config.yaml
encoder_arch: "efficientnet"
model: "contrastive audio-text model"
train_examples: 39062
hop_length: 320
input: "log_mel"
spec_augment: false
embed_dim: 128
encoder_channel_attention: "se"
encoder_stem: "deep"
text_encoder_width: 128
text_encoder_norm: "layernorm"
text_encoder_qk_norm: false
text_encoder_parallel_block: false
init: "orthogonal"
beta2: 0.98
Rows from block 3 of the text encoder, named by matrix and row number. Rows with one number belong to one neuron. Each number is 128 + 32 x the weight over its row's rms, rounded and kept within 0 to 255. All counts start at 0. Numbers have three digits each. After the name is the row's rms in percent of the matrix's.
# fc1: MLP up (text_encoder.blocks.3.mlp.fc1.weight, 512x128), inputs 64-127
# fc2: MLP down (text_encoder.blocks.3.mlp.fc2.weight, 128x512, transposed), outputs 64-127
fc1.405 124:182121109149157125177175107112128132148169127115127107092137150055159091084118131165122122090139241105119099138096145137097085140156119105131133097110151133065158135075104167117108075033118121
fc1.406 178:084110121092131163111152140117077129127127143109139128104118134151184102119141168209113119109203180134113138174091173111122136085109150141165154124116143106114104140114093111148159126133030182
fc1.407 065:131175162148132142142143095127111150096173154142149201131131180089179133113151147141093118076101166130100123113162132131132135092166090117154127104111121137084136088090086184168059147052083134
fc1.408 069:162116121069154138091155058135099121110166153140105168134194158038170090135105155145102113155139126150111186161103121119136133061144115114157133169124175106067115092100122138109110082079073105
fc1.409 068:204116098145128121136126121198057127094147113182095156138163154055156166134111124129140165077161199059094189141124131132083132156134118131102107088177161128097067145069122115111144122068118133
fc1.410 073:167075118135150112164202121124069100117174183121118148117149154126153100142161126195139116096128152186057179057166120151043119065102144159124138108079149111090143109084081142115123087098096154
fc1.411 097:141088104131171122158177099120100095131165126137147098124120182078162123134101115146145126067171164108105063125150116128099096074161120135100088119095109106081138156073077157129120112059116143
fc1.412 086:134109061105137134167157134140106126116190103146109172097126137153130132148140122167147121078161170112134157119087131108157066060126082107117107096097103106106164133103058143109080136040091133
fc1.413 096:107088102143152154128182083103115126133207140153112149155129103137144089160113163159144159142188157126114119154076141082124157094169070100154104158120121101109156121089095125077166071049060162
fc1.414 056:191140134090193150108171089111101162117110145118132150209127151151197135110133134204166140134152182097107146139138104135083124107115184121135085117130121144125124130063063140114150127128115144
fc1.415 058:163105122150137076118163126159050156113151170090089141128142079128151103122121127160111134126132141107060139164114144089159070138135095161134106104075165101113155094067111152138147107080125125
fc1.416 060:139139146114141098121120125126125166111156163156140151112187199112153147087158146101129121139168114091060145115096103139161166052146125047131140140151135083095131096094100143105144138141115128
fc1.417 317:118096089162137153147144151184170161128113146071098134199124176051160196147115181095092098150112085104128123170132107145081120110122116154099162103139123130101102055094058138162145138155101124
fc1.418 119:159122084133139173107157118124112124103184127164130128143162152097199110131084138121143102083194150147088116120139157163134085101124113103138144123136094128079106113094094144118136089002091124
fc1.419 094:200096057084171098116157141205090131112146114138126154112178106102160121192135143140090106126121185090100131097114155154086146047161158094151110084126108125059115123093104160105150085081127178
fc1.420 068:176134116134186091149157132161051111123160125139137143165172135063142111084105144190104111133161126115104141148144127119122119069117099140130104099152122165085119115104098107132151118101075097
fc1.421 078:124103082115149115193125112126112114147155110142149104169105077101156110141126142143095110062123152136022129166133149181148138106113139131119157109079125126132139129083071109122114088113086127
fc1.422 056:149147137099174148096168148190130139142190150149145155206157153127161103114081120129150078131112143137111136164176114107088114100104110122138110141108149091100163137143113103099076128046130113
fc1.423 074:119115115090137115105173115139115150143151125135096143132165136157205147122097128165116115108189177109076117131119146132155090098136140100103112124119119086060166061055099151119109099101077119
fc1.424 074:153139125080168150135160105113097133113196099094137150132155188128173149162086106131142133085118157106097162137169138121135149117139134139103115130137122133091149134055072153150080081032102143
fc1.425 072:188113109085188138198160139195041153123129183121140160139156072093190125147191139171118139117120161134095135180142149096100103055109124135119096129149137126128148113118118137117129078119053125
fc1.426 055:117085119101150121097151087094107191128150128152142170115079172117116099146092127136151097121118121076084117119112144103123054098149160132143116128111113123078086159083087178169174128089115134
fc1.427 118:149127100111147130136182145149116145151187162162153132088156135094165115128096168190140120067138176136090147111128159125136105078142128116125131114133116111057151162086116161137102095014101155
fc1.428 063:173110108095128145108163120128124128089133185141061089133097116128185149086125188193135123127152144101086104137109119141070052150189101109080117088086137138142149088137081159155137131099126106
fc1.429 078:141067105110126126155179112132102157126164127134133105131093160068140100088160112157188146082145131112092178140135164122069100054135105085121074076133102110082104089092079145111149075097127164
fc1.430 085:135110124108151063161143129126092131139212145121107166132164119112143103133170136157096092091113187118091165163192132108101104082103115127098096131133174096105104083084087175138127110045075124
fc1.431 070:131152115131121100151147134106123203181107124137082151168136202086166114118150128144070146111153173129076072141097130121085111075107083126115095112118134114085118086069038147097147150092095135
fc1.432 078:138104140082216159158128169185081124134123154131071174154141143085203103113089113190110132119107146104114128115152119130094106083098089137175132115155107083110170117078091151135089137100110125
fc1.433 054:164156134132192162188173122064136130120128094205134110159141144075110125077151114158142113149105193169098172157068128151152134095121119109100130174144100121096126132066128192152150136108086098
fc1.434 055:134093091129205103167140119113061141091171115118121147171104132098136127124148105137153102075126181144107119104179172132079147075120103116168072099184147087151093100096105114118131144070121140
fc1.435 057:150111184122169115147113098177071110158133153118113174120127129097167166122105155094110090118164141124068160117088122104121143149126132152148114086099177105080094111107049157125119097087117089
fc1.436 081:172103105082126135074167092170101153186117130169121143139188182085184126143121139137061094096145135087094102111119154105107145118135137119095100143118110113123126124085119157193153169020116152
fc1.437 085:178081113102114192123169135149089114139191150097106141103167142102199108113171122174118141140115177119114155140117099125127093100128168138106143105100079100067167114108094155092125117113107128
fc1.438 054:150104123131140126184163105208150123127123117151181187128157109136140109162098141156078090119137187095105132143125093166088146149147138074164116140171158125072176075130098162111148090103102165
fc1.439 071:121093111022160151148141166167086134162152108144106164158160136130157104165071149156130097131176133094062146111108117084107061110097142140111162086131129099138146102078067118145083090101117138
fc1.440 069:148134104077148167122122158177098129132140129102104104155173169117134074116111134111096136110133156114095125147119164181101125064142158137116092137101100094131138184074108152083136115119097150
fc1.441 089:110109113122139141115156120186113126142176185135105146099152146160179140134127160125127105144152188137051186147199101091118109055138149147127132119137123103083158156116104200105170116116069182
fc1.442 059:151070156123135140128166140122121147106111092145105139157146178084164109122115095161123112155123193148088091125184038119102092101142105130162145103096150095133139044132094183136107105030097127
fc1.443 081:142119128065168094152195127123130158098129142136127164100166147062150112165116138151090089130126128082075126077150123084135128079110155095152048120094125128103201112083095138110125095086127124
fc1.444 063:160120099103161143166209151108083126144120156148100125107147131092113121136118121137107123122139176107099193155144151072059136133099137091107183122133143137138133161079125152138142106052146144
fc1.445 083:161064118122222122145136124134122162142183152118081131089161135097139095094076155195137104129128155147092153153119107111103113111141173169112142130160131116136122132088045155094121155050115149
fc1.446 055:123177080057120107182127135176122107114117116170093126117172162072194135127098091162139140103144167141112156128151165112145133114143126155178125113108083053117101094095070106129134091080100131
fc1.447 063:128096125055130117172159153162133120126183128163152160186207107129235142079140179096088124147110184116116178124154108123129110117134167157129136128149124108081147147121094173121094098108088112
fc1.448 065:137118152121180145150169140212136081103129169144098148120112152120165134152094142121123123141146205114073146161096093127120129103130096066121115158174120093074147157121067164140112136082098104
fc1.449 095:164118114141167124142194135154077109150177091107113135120124110062108137111119122175153107097162171124093135112148128125094084000150144081119096133145117139080146096075139156094160129062095139
fc1.450 069:172134127077210160134164117137119144134091134098100128066134124074203109102131142161075152118153147121098132122167115071113103070124159110138149153117130067055140117083069148104112092106073118
fc1.451 063:175146164110128166146159142209107076073135111173138215075126125161173148122086157141138102103144140088106093106152099093143086100153114121128137144133114124109132107112098199150145125073116119
fc1.452 060:126111136100163128113179120146074143115179176186126113153133179138163105085107152160140148094115178073114106112152143144101169115178084102170086130101135142078134112123077155149129102093097085
fc1.453 055:130147125106126105052184141211091106100170167151094117157143129078120153103123171107141146120150126143166159145143136169133116069107150135119097133133092070088127112092131094173148116093111165
fc1.454 079:147105109123172173134125102138072180130184121141096089169168162138207130172146140156122110113127193147061114106105153116080153099173093129128130145108094111119169073126103124152177089116091163
fc1.455 090:179103133131174150139209090133093108143182131146125101133132139053188092150104127100078112127172143121130143118108118197153099103132121077154107081128136116103143087095107182147128104033142125
fc1.456 096:125101098097168143130166102139063148071152161115157177130148109126194105133131123131125104102127175115064138133157143120114085083144162120098095104137082141038114098091101132116140188112133162
fc1.457 062:128135135131167099097082132185074143147171093192123135124159180134108151104121086108148107138111194120087153123125165120108108105138143096163121188125115098051075103103075113111130097113075074
fc1.458 083:206094110139154123115166141169084094121148133124145131159128185106193101132123107155115146110172138136106136111165130101154129101139143135123110130127108129100137114101092195107110075009077165
fc1.459 065:192106106106167171140133110157094137104109103106105117138163145101155061148177114150122111077138205106052125150156122099093103087110147121096101103114119116126156133127103199097158159095083154
fc1.460 093:171135124074150107153162106150082133094144119109130115131137156098178091122153121178120080132168179130077147115133110122108127094121117121084097105108148110051109085046066184125104046079084129
fc1.461 075:099158157133140113114132086099083103146139152125109140123134153092204110143145168179111095047127154132096107150160120117127120078131061125108104145117157141048118085126092182093091093088122115
fc1.462 069:150124096103178117173199130113108129090108118160166134125156153133141109156101147140130125115159178109029126092143134089091119131190111142118067133086122100115158122085124138155162130110097115
fc1.463 061:165068140103188129127161110128131160118120097134115169144147167110153126110126123160129122121186169137117186065104148113063100070123090140131162117079162098097108102090149125199129125054090163
fc1.464 070:148115112106148153167169107108098129129187168147099120146188094091167129136157122128126164148153198137081147125104108120135115128159114102144112093134161083067133116079094161133078130101138144
fc1.465 063:170134114070122145166134145101110101158106176133141123186138125078245142137154142146165098077136152088096138101109127114148075134135145137197084103084105175122090074094089177136129139115124108
fc1.466 067:143138120090135138172179078167044142124162138072144100176172126104169109138138086186165126135131159163083140109105114092087141130154118109143065134128101100068102092132045164142132107127091128
fc1.467 075:143104149103147091146172081150073131088103153167114150147153111111153160086122138120125071120176196129096149099130092115111100106174135142128116140145122099068118094113088206126109134137073142
fc1.468 075:109085114053195135121179088129095152109148108140120156178142167083153167182123138156140112093100143101101159116120117106119118053120129111162073140127160109095148117116074167165124090072110169
fc1.469 074:137106137076196137160136127224110166104102134154099113127154116145198129105156139160150113089091177123071138152151170132153129038095104130125113092127110116092124108094084154120088119155123155
fc1.470 067:168133140068217128152123116133074131183141135124105095121124103134175163128115108184109126082166163128078104126165115101094157100123123130127095094128101081088135084080063142159119093061084136
fc1.471 060:149083093093159108140172072105092165146199163138126166100147110089194120114144184147112059172174187069117113124091135128098125091150090122167110073174103075093104151093106124132153122027102159
fc1.472 070:128101145098171098129172109148081137167157086141106136166125151117219085135092103168127139118103120090035121138149120114083101119136091122150121101112138153083090146068085152146180098075085122
fc1.473 063:156083134107162097146172119173109115175177156155080159175123156084182129095131132152127135096169162126066177171154136191134095124117115114168167099141166126080164095090107085140137094102092175
fc1.474 349:132077165167097154125122174102148142159082179153143135080097135110134138125107178061100184155104151080114101192096071086097101135099071121120104132153081128114138133119137103161112102172150166
fc1.475 078:166115084071132140141185121136100137107132126109112161140156191109131129152127167177090130116162187130065176145196134151091157082151128145113118116086110103061116096094119225149106118058083154
fc1.476 071:107094099103140148128207096112107148148144144140139179168135122091140116134124109172132107111166198102121135094146128123100125075167137114098135097130112150066133106115107160153148080076113145
fc1.477 114:113138102096173127107168146162069169122134138136118168124121109158200150104115156143077161127138133152093150126088139120088140043135132142122143107114149132104155137106093113136115104101055150
fc1.478 067:179145147117147135199147122148120103127112138148111150133156175081217173132119135184144111086187095159110188111102080105117108080182119111131095120115158159049163163114143148142175161111088143
fc1.479 084:125116123092119103099153092125065150145135116141122115145164119124188128119156119177111101131132167087038126116196094091086094077119109099118158122083131115074143101080097157140121116050042128
fc1.480 062:162110107130170150160180100114117141148116112121106166093157144111194100145146133102098104145094152144093108119122116114149119044091130142152121164118177146132131119075111154161163089154053147
fc1.481 075:184122095087140171119151086107082145148149099123151130087175170091146088124119096133103128127136159116064123126088154156128091056217100145136093115081112124099142053088076133156115137117074140
fc1.482 060:193107131082150149153126108137141107126171133164169199107135132079202126110138117094114112156170097105028158127144117120136115065098124129085072166133108108117124109058095137159157150050090129
fc1.483 067:189147140080144107139161141109125174109128119122107148104146159137175139180179136148149159114136209151062122142136110134130109094122109114103089081116123098134174059113084138141139096089075133
fc1.484 062:134099113081171120149141099115084129124216135138120138107118158109131091142086145151144088073188151104088158139150139122059122075110069112143115117078168067130142135100095163116094120120099118
fc1.485 056:135095124108131120081166173037073120173062127090145144113158156112119120103062125113132109135172182087133117165134141125109128150145077129084134179144102127099099142096078201154116089080073123
fc1.486 061:158135124118176150131194148129069157099127128157098108135165162157155075128119110152156125105187179134107088208132178159125095040113107104099116113150157119091160103103074151153104095087134121
fc1.487 068:125139055115131144197153151151108135152114100132088126191151163116155127167102117120132101152123168164107122108097130078086159095113094134103152129027181119089142128095127100139102139177143162
fc1.488 069:148124103133201137170150137153095094119132126140118089149186141138173124153093129146082103092152141109083161132158121068055162100149118120170139138091096056122142093112087142095087101132143144
fc1.489 070:152115112093162144170214151171095092162148140113156082122130134155177103129129076151095124146143133107082112154127155115084162151118142133156119121164169114083091114106056147171161142082092144
fc1.490 068:121097100127172078148158141164134118132115124142103128100152147117206137104149138126089092112157185097101126104106145104122087076149177135141106049114143119055111053116096122139141129049087147
fc1.491 072:173138154110130127112143110120130137094145148217126168168144122107125128145181117125104106121104190126094164132146133127094108083120106145088095124144079112079153080048086135115144145087107150
fc1.492 073:190115159070193140119161070148109161121176109093097135154102126113162105137157138109173128145146168083068170097119128104071137119141156158132105098144161157066178116081108183142113122083104144
fc1.493 071:136117159091191133155139108161039108117159097155122154157113124121123176125094147151113132099132121099061141116142105106132121079141157126113096105084103134087164148118085164099144044055049134
fc1.494 058:134123085032140134164198112169124163101136140149131070152109215119135123118107163144138095120121160138113120122138137081081099071160145150100125114165102085116180130084105154136122130079085151
fc1.495 079:183123124087115139113191149136112102129205117140130126132180152106162123139089134146115125114144174112110148120135140106083078069143163074147102069122146127066154122088076140096096113089136118
fc1.496 108:120104108126152152138176137177123142142127134117101130122177144045197110111069140154135139123209181131024123117133122113111133065169131114156111129084102127096092144130076181126122098072061145
fc1.497 072:154099109125193169141147110106105161078224116182140115126161171066160134139105127173108135132109136116115170130120146102106075079150112112160110096132151125073194131102096179119119089095108098
fc1.498 070:144145104043155135140132107133086108124141144141099101168176129171135114155073118163138123108173154135103191120080136110067134099138147154142103125106116109073110097049073151104123115098083102
fc1.499 070:179139078094151128131130096110136140144156162140141153122137128090200104137086184142097060137134120126096144091112126091110132098128113081078112150132149118064128131104130158161163094115077123
fc1.500 069:128102123066204134194162147122087147113171122153119135185178104111136115130107159172129125124173159099092177116188109109110101123116145130083147106116137062111123110044087139133135136130095119
fc1.501 072:148077101123171124133142090163073137168177136137124137146137105120194106150143143176098126134122113127059151130155091084142108075158128149151120107084165103106189122069065185117157097111125146
fc2.405 088:143134142157131098135163099102138107150082178125147062140154141163150074118137094087138135116160090163155139149091129107115114100099128156111117126134134163113126135189081147093130167175124041
fc2.406 204:084157137080096147097148118119121109154130119110152162134099210072131106137131124128115132053146152112143092130114185047119183146146094130189135153086134115138137159140131111170128070145141138
fc2.407 060:094106138156078085123079105109170126135149175146151102116149115196097083107066039150141110106095139176107129141086153092134126165091128115126133081184131175154170114155181168115139131102119074
fc2.408 064:117171176123074064148161055070152150119123141132104120073115092090109099150090083114106177109122138136138105188055181066074124183109151139132120100097162140165154103107140152102135164139141110
fc2.409 050:105117162096113079113132064075224112118086168109087098090119117182106083121120080066127134139087096174145129123143125100126111140165163160143110112119178127207144099202149145092111118139157105
fc2.410 066:067165210085118123108148083080135106107114122099133148129125109182081075137155058117128123060074106151160134103154137084171140142096177147110120076055158115161127126151173132092095145155174121
fc2.411 086:142134155184105084163159070027199145172117142142100147099108083118090086096154103105100156162107086099123151189113125082116098174109120166112103105112155138157117133133096110064145135118137087
fc2.412 058:107143153101136119124181025100181121131106162128076126117121148159149081105157106128079153143079115100121132162123137071152159126148086179135116142080158138177109145179082126084130127172151092
fc2.413 094:091170160125138145188142067109180112118088117138123153125129107159143083157097152092097134154127053142144180151159131150098151100140103120102122115092143185152131100084097153100073198173099066
fc2.414 060:117150131123052133139133103068169150084107103137095131086134127106110111113132082166142142096101143128113080125079193060111115202124166173111164087079247115185147114129183149098104152100138101
fc2.415 081:098148140111127108139125097110102169107143095129102117109136123126141091231123077029157091160130101132119105152091147113100197178067150125130152135144160163133106101109164142129085157149133084
fc2.416 127:108135147109113142131183130113126175155124065131108177139120077154131052119102086130103142063153115138080161097124109116109096131096137135081032075085120173136102143086162147077111148098148099
fc2.417 265:122084049180111169160128174151212162141118151079072146163103144127126146129123204136086070149128101068113157191145102166122123115111129166094108095138101172099070092085104122143111139132089148
fc2.418 130:141137168122119090166120076090157138110096166192107112067139080140142064137076110153127135198105114107139121121124111145092175095178119144104132164140149104174144090094124142099059148194144130
fc2.419 074:102122153114062116174095070105196140090153161162132122080162116139092111106106075134122078114062153096137121157131134094128130170129125132102124063155160152171121130129162182124142128182115134
fc2.420 096:118130178116116139143169031081183102153108166095114176166117138141142125120110058115095086100074096164120128127162146095139148198117160123109113083122171151169112115188159126114114168138179109
fc2.421 066:149154163074093098109162068091127164094111122144140107077119130123129071140132064097067119074107139170143105076117092092140133164160092147108098125072175157197103152157144179107100150130185099
fc2.422 053:127143152090076099108134063073183126116119168164115088070160123180083111103111058170132161126069149150149093100079136058152146145124150157125146129099216130216157090172156168099156159164158107
fc2.423 064:104138193094080060098080091109159165108071130138117101089128101139082069139099038080120112107089120156130137137147135084118165140134114163139151125089186135207141118149122157084092151142165136
fc2.424 052:127126155124092089104147069075199131114105204136100107104150128182135122095113070130129145142080093201166100134120146089117085157138158150126141118089199126210099089193114149099183174108124082
fc2.425 082:139118150099106063104158081067175149165095165142085108101119119171051112129067121098111129127110094140110138117108084098098147154140113129153077132134147146194126084153175120140145123163092166
fc2.426 052:090100171124165126126141075102162147084142166110097125156148149130114107203140091082135095150081085176142129163105156089155145141120126152153170169118210104178105112159105134107146145104136088
fc2.427 115:157157153148110091128106111138125140115120171103120092093154089156149085124118142067146156158072152131162134115119182121140189122054158147099189091063155119118119130156151144082102109175119183
fc2.428 054:112129155100101063089154093109166130126083138168099143135122118151097131110088057069123114120090117169123143097073117077118171158173149145158110124114213127238158105135173130072153203123183082
fc2.429 069:117152206085112100120175052081144146121129141137082126069155098177138103094088051140104155133082106186092123136116136108136139132122153111132119142092173156206108136173158160063087145170141124
fc2.430 059:103164140136082091068157120110139170140048071143133136108138105121166044126074084120155112083141122131112109099062161094084163177142207140130142077113183141181125157122158145100078188146154101
fc2.431 053:102143155101035111114138029072185102134153140156093112081095158122123071137124053149101136065109141172124115133073137085158126182115135153143083111111193164150186087163158184094073108116151103
fc2.432 064:102116140100105126113155081112185120135124118129138134149154124193079107146060101085120129097129105123084144155112133085092086145160121132143086055103127170156147069139160162173189131132076122
fc2.433 076:174103144139122158092163108097141136064118143191078106113096147133161112137136077180111135168136115173120100140114141128129082129146158242139109174114180144127093142167085115058116160084186097
fc2.434 051:120162138123107092135133108104166146113100157108089122120122122138113129124128069057112181116107139154138117106087123046108145160070150149135114086070222152177135066155168177116122150172136086
fc2.435 072:087143139117129095159130092129115142135138088127098141113126134121172084234149083066120074137111120091145115133088123080103133165091129121153112115127177148140138149132197130152093186136150099
fc2.436 062:113137181091106082169134110074146131100093118159155090052122124125032046102104073173128125095150120119143133154115147093117134148151103140146103119136178135206181110119176140160096117140144128
fc2.437 055:139138212122127101153172074083165103135133152137127149131140080149081123169080080148074135072091114143141178113105166092152105098152108148168079074105147110200171149142168114101074161086196141
fc2.438 055:112131137081108121109170078096174166096100090128065132102128119140098136106131072188109169100073145112088102118098144057115124163136102142106140109091205140211125106132174156083166158135165110
fc2.439 073:151100182099062121132126083101185129072032166160137094067153151137051122082079081125096102086100142123135138132110127085138136122171116159122158121112219119198158099150134163120114151130141117
fc2.440 152:171094131123115160089159120115141152092131135204075112116089163138138122097139096188093129167142136140098107165125106120131084127144131255148097190135131140104092160154048098066163117103184129
fc2.441 076:117098173101128116120132087097116186128180122173097137113113125118108168180142041110123155126069138163131112151113106089120113149128139110171134165136111127139147113118095118104172163105197151
fc2.442 067:134137163117103070144131057078174168148130122117092118078143094136106081159137057092117145121071141114145132134100136049119162139083137142108141096072180140160141128139165163087095159141155121
fc2.443 075:124134195139087129122130077095149142073134151123104100067169134102140107167131048119150106148115118151125072158093198075153163155089157152125161126111202123144128118184149162073054137130158124
fc2.444 053:116172204072131100102142042102133137134105117159125128091131128195133088140105037127092110104078094197129133107139110113127150129088172123104134093089172125128190096154168128081086176127160108
fc2.445 092:157135186116063116122152081083164111115121133127141144096146145113086085122152075103109134078081138127164119138097171051158138143072134172127148100077193101118135124175154140091109126167156143
fc2.446 058:102135181100108098150153041082172145140093157113079151098128092184095121058128047145126177114080109188132121151145125071115156155125165124110121081093178169196119083160162171085099135160140102
fc2.447 057:102162208072091101145172052115134150097096130149083124118139114126126080150090071105083112108093104139124149136079136068127146120124136152145125153069203139214096100126136167091106210136167113
fc2.448 061:125131142103147128144152077079178178106119100117135114101167106128106072177129087079127131114101072115143123133122104085102115120132140109107158124087162158197110111148114171100145168135133066
fc2.449 077:129109140141128146117118104104162162136135162083124151108156092126103170085142081155154154085048128149129062157161154116113172174123184113060192069107162120124111098145167163135120076114165124
fc2.450 085:154163170092113056138138094054103142120137140167159110112100118106091122172108052074121159094078126181186142104061134084157148154100117137180136149114167141210118156134132146114094146156201121
fc2.451 082:196131126148098144131174078097182120106138171176095109083089156127138136117129100150068128146098159112137110120125146109110069152143115220151103143088140138122124157190124115095158098100164153
fc2.452 059:100150160115094081097135066094158123111112183110111116094156119175091129118079074150139132100047131149138112111101142114130152167141163107090170100090206130210135104152193159104138193159173126
fc2.453 065:095150134078105118114139097084195118130076109148133131102128171184103104089140063129156128102102095161107093121090121087098102161130193143134138095124197158161149071139143144117145182173114037
fc2.454 060:102160136102085134125158066097149163153118128094117146091150136117132127122114055141069111069104105134115119143134129108129145233134156102113150047098168163159140134159109151091106165117171089
fc2.455 066:131093139133165121127112126112163114097097137132113122174149125155094140116122081163139149126111070167138117186142096132148076102155148146158141146143143130187119085152093130128190226121148061
fc2.456 127:048122165077151129090125170136145127145085123085120119167159177157095104105151170135113101107119127134109139147156095072181150130145138179156135108096132094141091164153115089130140124154142134
fc2.457 082:114134180102110138149187105095130138130122092139114169138128095155106055132101085153101123059130111171119157104111114111145112126075114139105044094080157169173092141112196158076095171133155098
fc2.458 086:134115152155091100089121099102165145136101149121082089115142129141142075136083076127129113131099143126101121087063103105144126201121160125058114066148163132121132095145138165098102135152154125
fc2.459 050:131121152103134084113129081099168137111096142144101139119148115188076116101138047102126136099080145162142128107106114055161126124138129152123123109109226145203154115165177162091097139110156065
fc2.460 065:126164134122073121130139089104152163094123131107090133078150092116148125122138058126148161126070145144131078111082184073088134185123183147091165107071219122157130091158147159114082141110130117
fc2.461 083:119155153149075115153158057061129129128158132160129175108141108106156092183098056107141108139098154143141092119088174101132129225098137116144109091132162163183103162153201132102104145097175132
fc2.462 054:137146164094109058116158061082175178193132120134090117092124093155109098143146067102079149129051108135149122106081102072116147160100152139136120101099159131162174121145133125084133161146146107
fc2.463 072:136150138136097074165141073079126178132098106135101117083132097119122093173126070032134128149097085105116125124058160092114153199070151129082154100123202147160141110119132155104093145168121097
fc2.464 063:116148169103106060144143081068150157141131094120084151108148093126080091151151079115125145146071116124118130144103144080144133156064117129118122127079199145206113129128168151053094138141159130
fc2.465 051:115112142117103061123115047046161115129119179113091108100123144163108119096159041175128120138068118167138092157126132117159149197169146117087136115162201147165133080188143160109121124075117119
fc2.466 059:123103138107096124111144098109148170119134131126112103094171108193115116128113055137133127100115120179090104132099136117116095178109153112101147113097157164161127083162148187099177141118093077
fc2.467 066:138121132163099086104129087082166148140126128123109087112133112119151082139107061110161142114128146185126108125069156078096105173088165149103126122127182145141168125159103151055154146074181061
fc2.468 081:110137182122110109166166080063142150108091146133078119107129132092113096170097122105126096141106069103136105162076184067089179148129124153128152158132224085185126105141140110119082183172163138
fc2.469 081:080127170073074079077137102165159146148055122127066115132114103159109142101050098077133164108116140147108140107087128075074146156102168119154109100128144104176174059124188135135107148157139142
fc2.470 059:104120171125082114122140111075167144080092108116080106111132136142116120169125069098148062077107119145099121108076138078142100180080179155127089082100207125176138096164197150082110169083146121
fc2.471 070:121138131111104103128169060058163160100076159094077146141153102139094139113113090106140131130055058129140116107100134107137151154147156124071163092101209120192104077139143165117113172146149141
fc2.472 066:102169143140107067141132141075133145162123121133082118127096109114104142057127068126142140103136081181100129148061163091093139191109175113110095061149177120149200051129152131145132135125112099
fc2.473 066:057153206097130092132158093105125130136128139096115138124141161098146067197120093109124106107111113116128094180078199044114194126135134117140139138103131105147142153145162127162063146157160129
fc2.474 276:157095092101139119072107197162130235142137102134132162116147075150067183109157117153128169143081149111140103132161100104130117085159150129134179129117092115139097173086108126117155120124123187
fc2.475 078:121118171074071109083136100117131171118132149136079147093131127182114140092143060189099154096049161144121089136108145058159164179127144160118172114094181120182089131161158142099148115122156142
fc2.476 074:137155135093122084134154076086128142109103100143099119092100135065113129146173088093101166127121150139110106109115116076115107173194068117161074137083179151181161106139117169113108105101136123
fc2.477 185:093140150108101161109172113163058142088111058149169143174135139060145118188108134151123085088171076128143093094090170131106164112160085080122171191142161083108146106088116156165093178132154118
fc2.478 083:148088178122122104124145053129159157138113155123078111104147135181157059169118043116099097147107130119116133163120116066135126104088140165100110151103144138117090162192104140068079135149158114
fc2.479 062:131146192125079079100153097085158158135119135123111100079130106138103068163097082119119117106090112160161122131099150100123187144082166145126146093095164140172124138154168154062076172178156158
fc2.480 049:149142149128124083153170068106172148136106144134124128131142101175126044143117066113089135122077110126174138135074135069111119116125134152129116113080207136165142136145134152108120193126137078
fc2.481 065:110110136102174103145143093136127195128138105118103117077161096152134108222126078099123127161087098125167089154120120111098167116119155097120173162116150151147108141130132171113096204109124099
fc2.482 053:093114138136115114106103095142136144104112152116096097069147153186126073185108081114143077133135134164123123200082148104125159165083164160140127098104163192135118113171168177126105149114083080
fc2.483 053:104156193088099106134123073094131141081100133157124118051146146146089059162146065170106086116058122117181096144109139079139128146137158152122173113092184116160126125133163154138072205140133157
fc2.484 067:106168106144104097097144098068189169171079133113084151157098121150131114093115117103096122138097088117121130106100140123112152198138153173101131069129214154195122104142117114090127144164159064
fc2.485 073:124113128117124065127093086071184118126084166130138112091142115162050113128106065093147127135075112123174089111113114081109162155180157113127184114149183117195168094151193160181143150155110140
fc2.486 053:108158181071155107103160136137088135095095101150080116118086105147121118088144092130098188129120119213111127118112158108124141099133145172154130158079206128187126138147119112068089175142171086
fc2.487 212:178098136138135154107148127127115131083133149199089101127095153128165118104132109180106130181141135149113121148119125146154083112133112253139107222137132125102094153153026094058149127108188131
fc2.488 184:177095139129119151094160124121139147094124143197073103124098157134141119091131101185104130171142127140096119158119114127136073120137122255145096200134130134110095150158036099054162124105182134
fc2.489 062:100150173080091096109138108072168141077074126136073129078151095191072094099111084100108161118081123095137145100109161097109166122117162153098136123057224100202128102128204138082158132160146146
fc2.490 063:096131150095119115137146083112172155140097121092072154085148106170133100119094057154083119091121101115073121120179126101105158155207135093091088109103190149208125117161166167127099150144093072
fc2.491 052:135166176147141122130167070064137095100105146141122146096145123193142102109106053124148115101101098171143132102121141120115109154129191143111116098096197154180122149182170152077068190122156064
fc2.492 069:116137162103143103158141081096134160115155101119134110087183100134128066186136050109136103148099113120119109115122118091152135143110109103130118120120163153196088151172158170104096142150139093
fc2.493 079:179137165114110136099184091081127148078116140206085101111092147110130115099124072166106142152113129176106101125086142105134099165140133231147107163117188138152106132168084117066128154115196105
fc2.494 062:109144124123060067111116137079186137133109144141080104078132132141088140065135062129158133143128120185124102161096136086101127172115203155144129089138181141197159069167188151123154151140111108
fc2.495 081:114127170117129117133069067099223070132124163130144103059157158168110081117159082178098110162083152152164125180165097097172115111176139171172121110103133162135165136180126177094117138123098105
fc2.496 100:109133142129051174126123129066163133102164162100079126131116160125108115113183084132133106088071139154145111139137162094182162181059164193120156102083171113137087146160163133087117090094203174
fc2.497 054:121108142121121091147131069148163169121084152114079099075162103152160101158112090051113120172086122123135124152087148107119191126072164145095172107091181147138124106142127156063072157152113105
fc2.498 093:114119151131117143131168062087154148130160130090105129101183122123160110228100100054159077138095089109137097124117137101113149176106141087116148109122138147146107113161175156125088158126119132
fc2.499 061:129097117121086104094109097109206106132093188149150103094119168179076124103100061085092111098124157148151130188117123072113139141142139178168135089121145167129170117157127154149160080087114090
fc2.500 128:172105138132121160093160126122131144074131130207078107122096152133152115104139106185106141171141132158095115152116126135138082123134136255138100185122142142106094155144049106045145134092192117
fc2.501 063:134133129127114119174161093102176182120141128118098146077142099182138096140145082074092160165086130084146115137137127088095155133092162162121128101085159177144101171143166155111128155171149116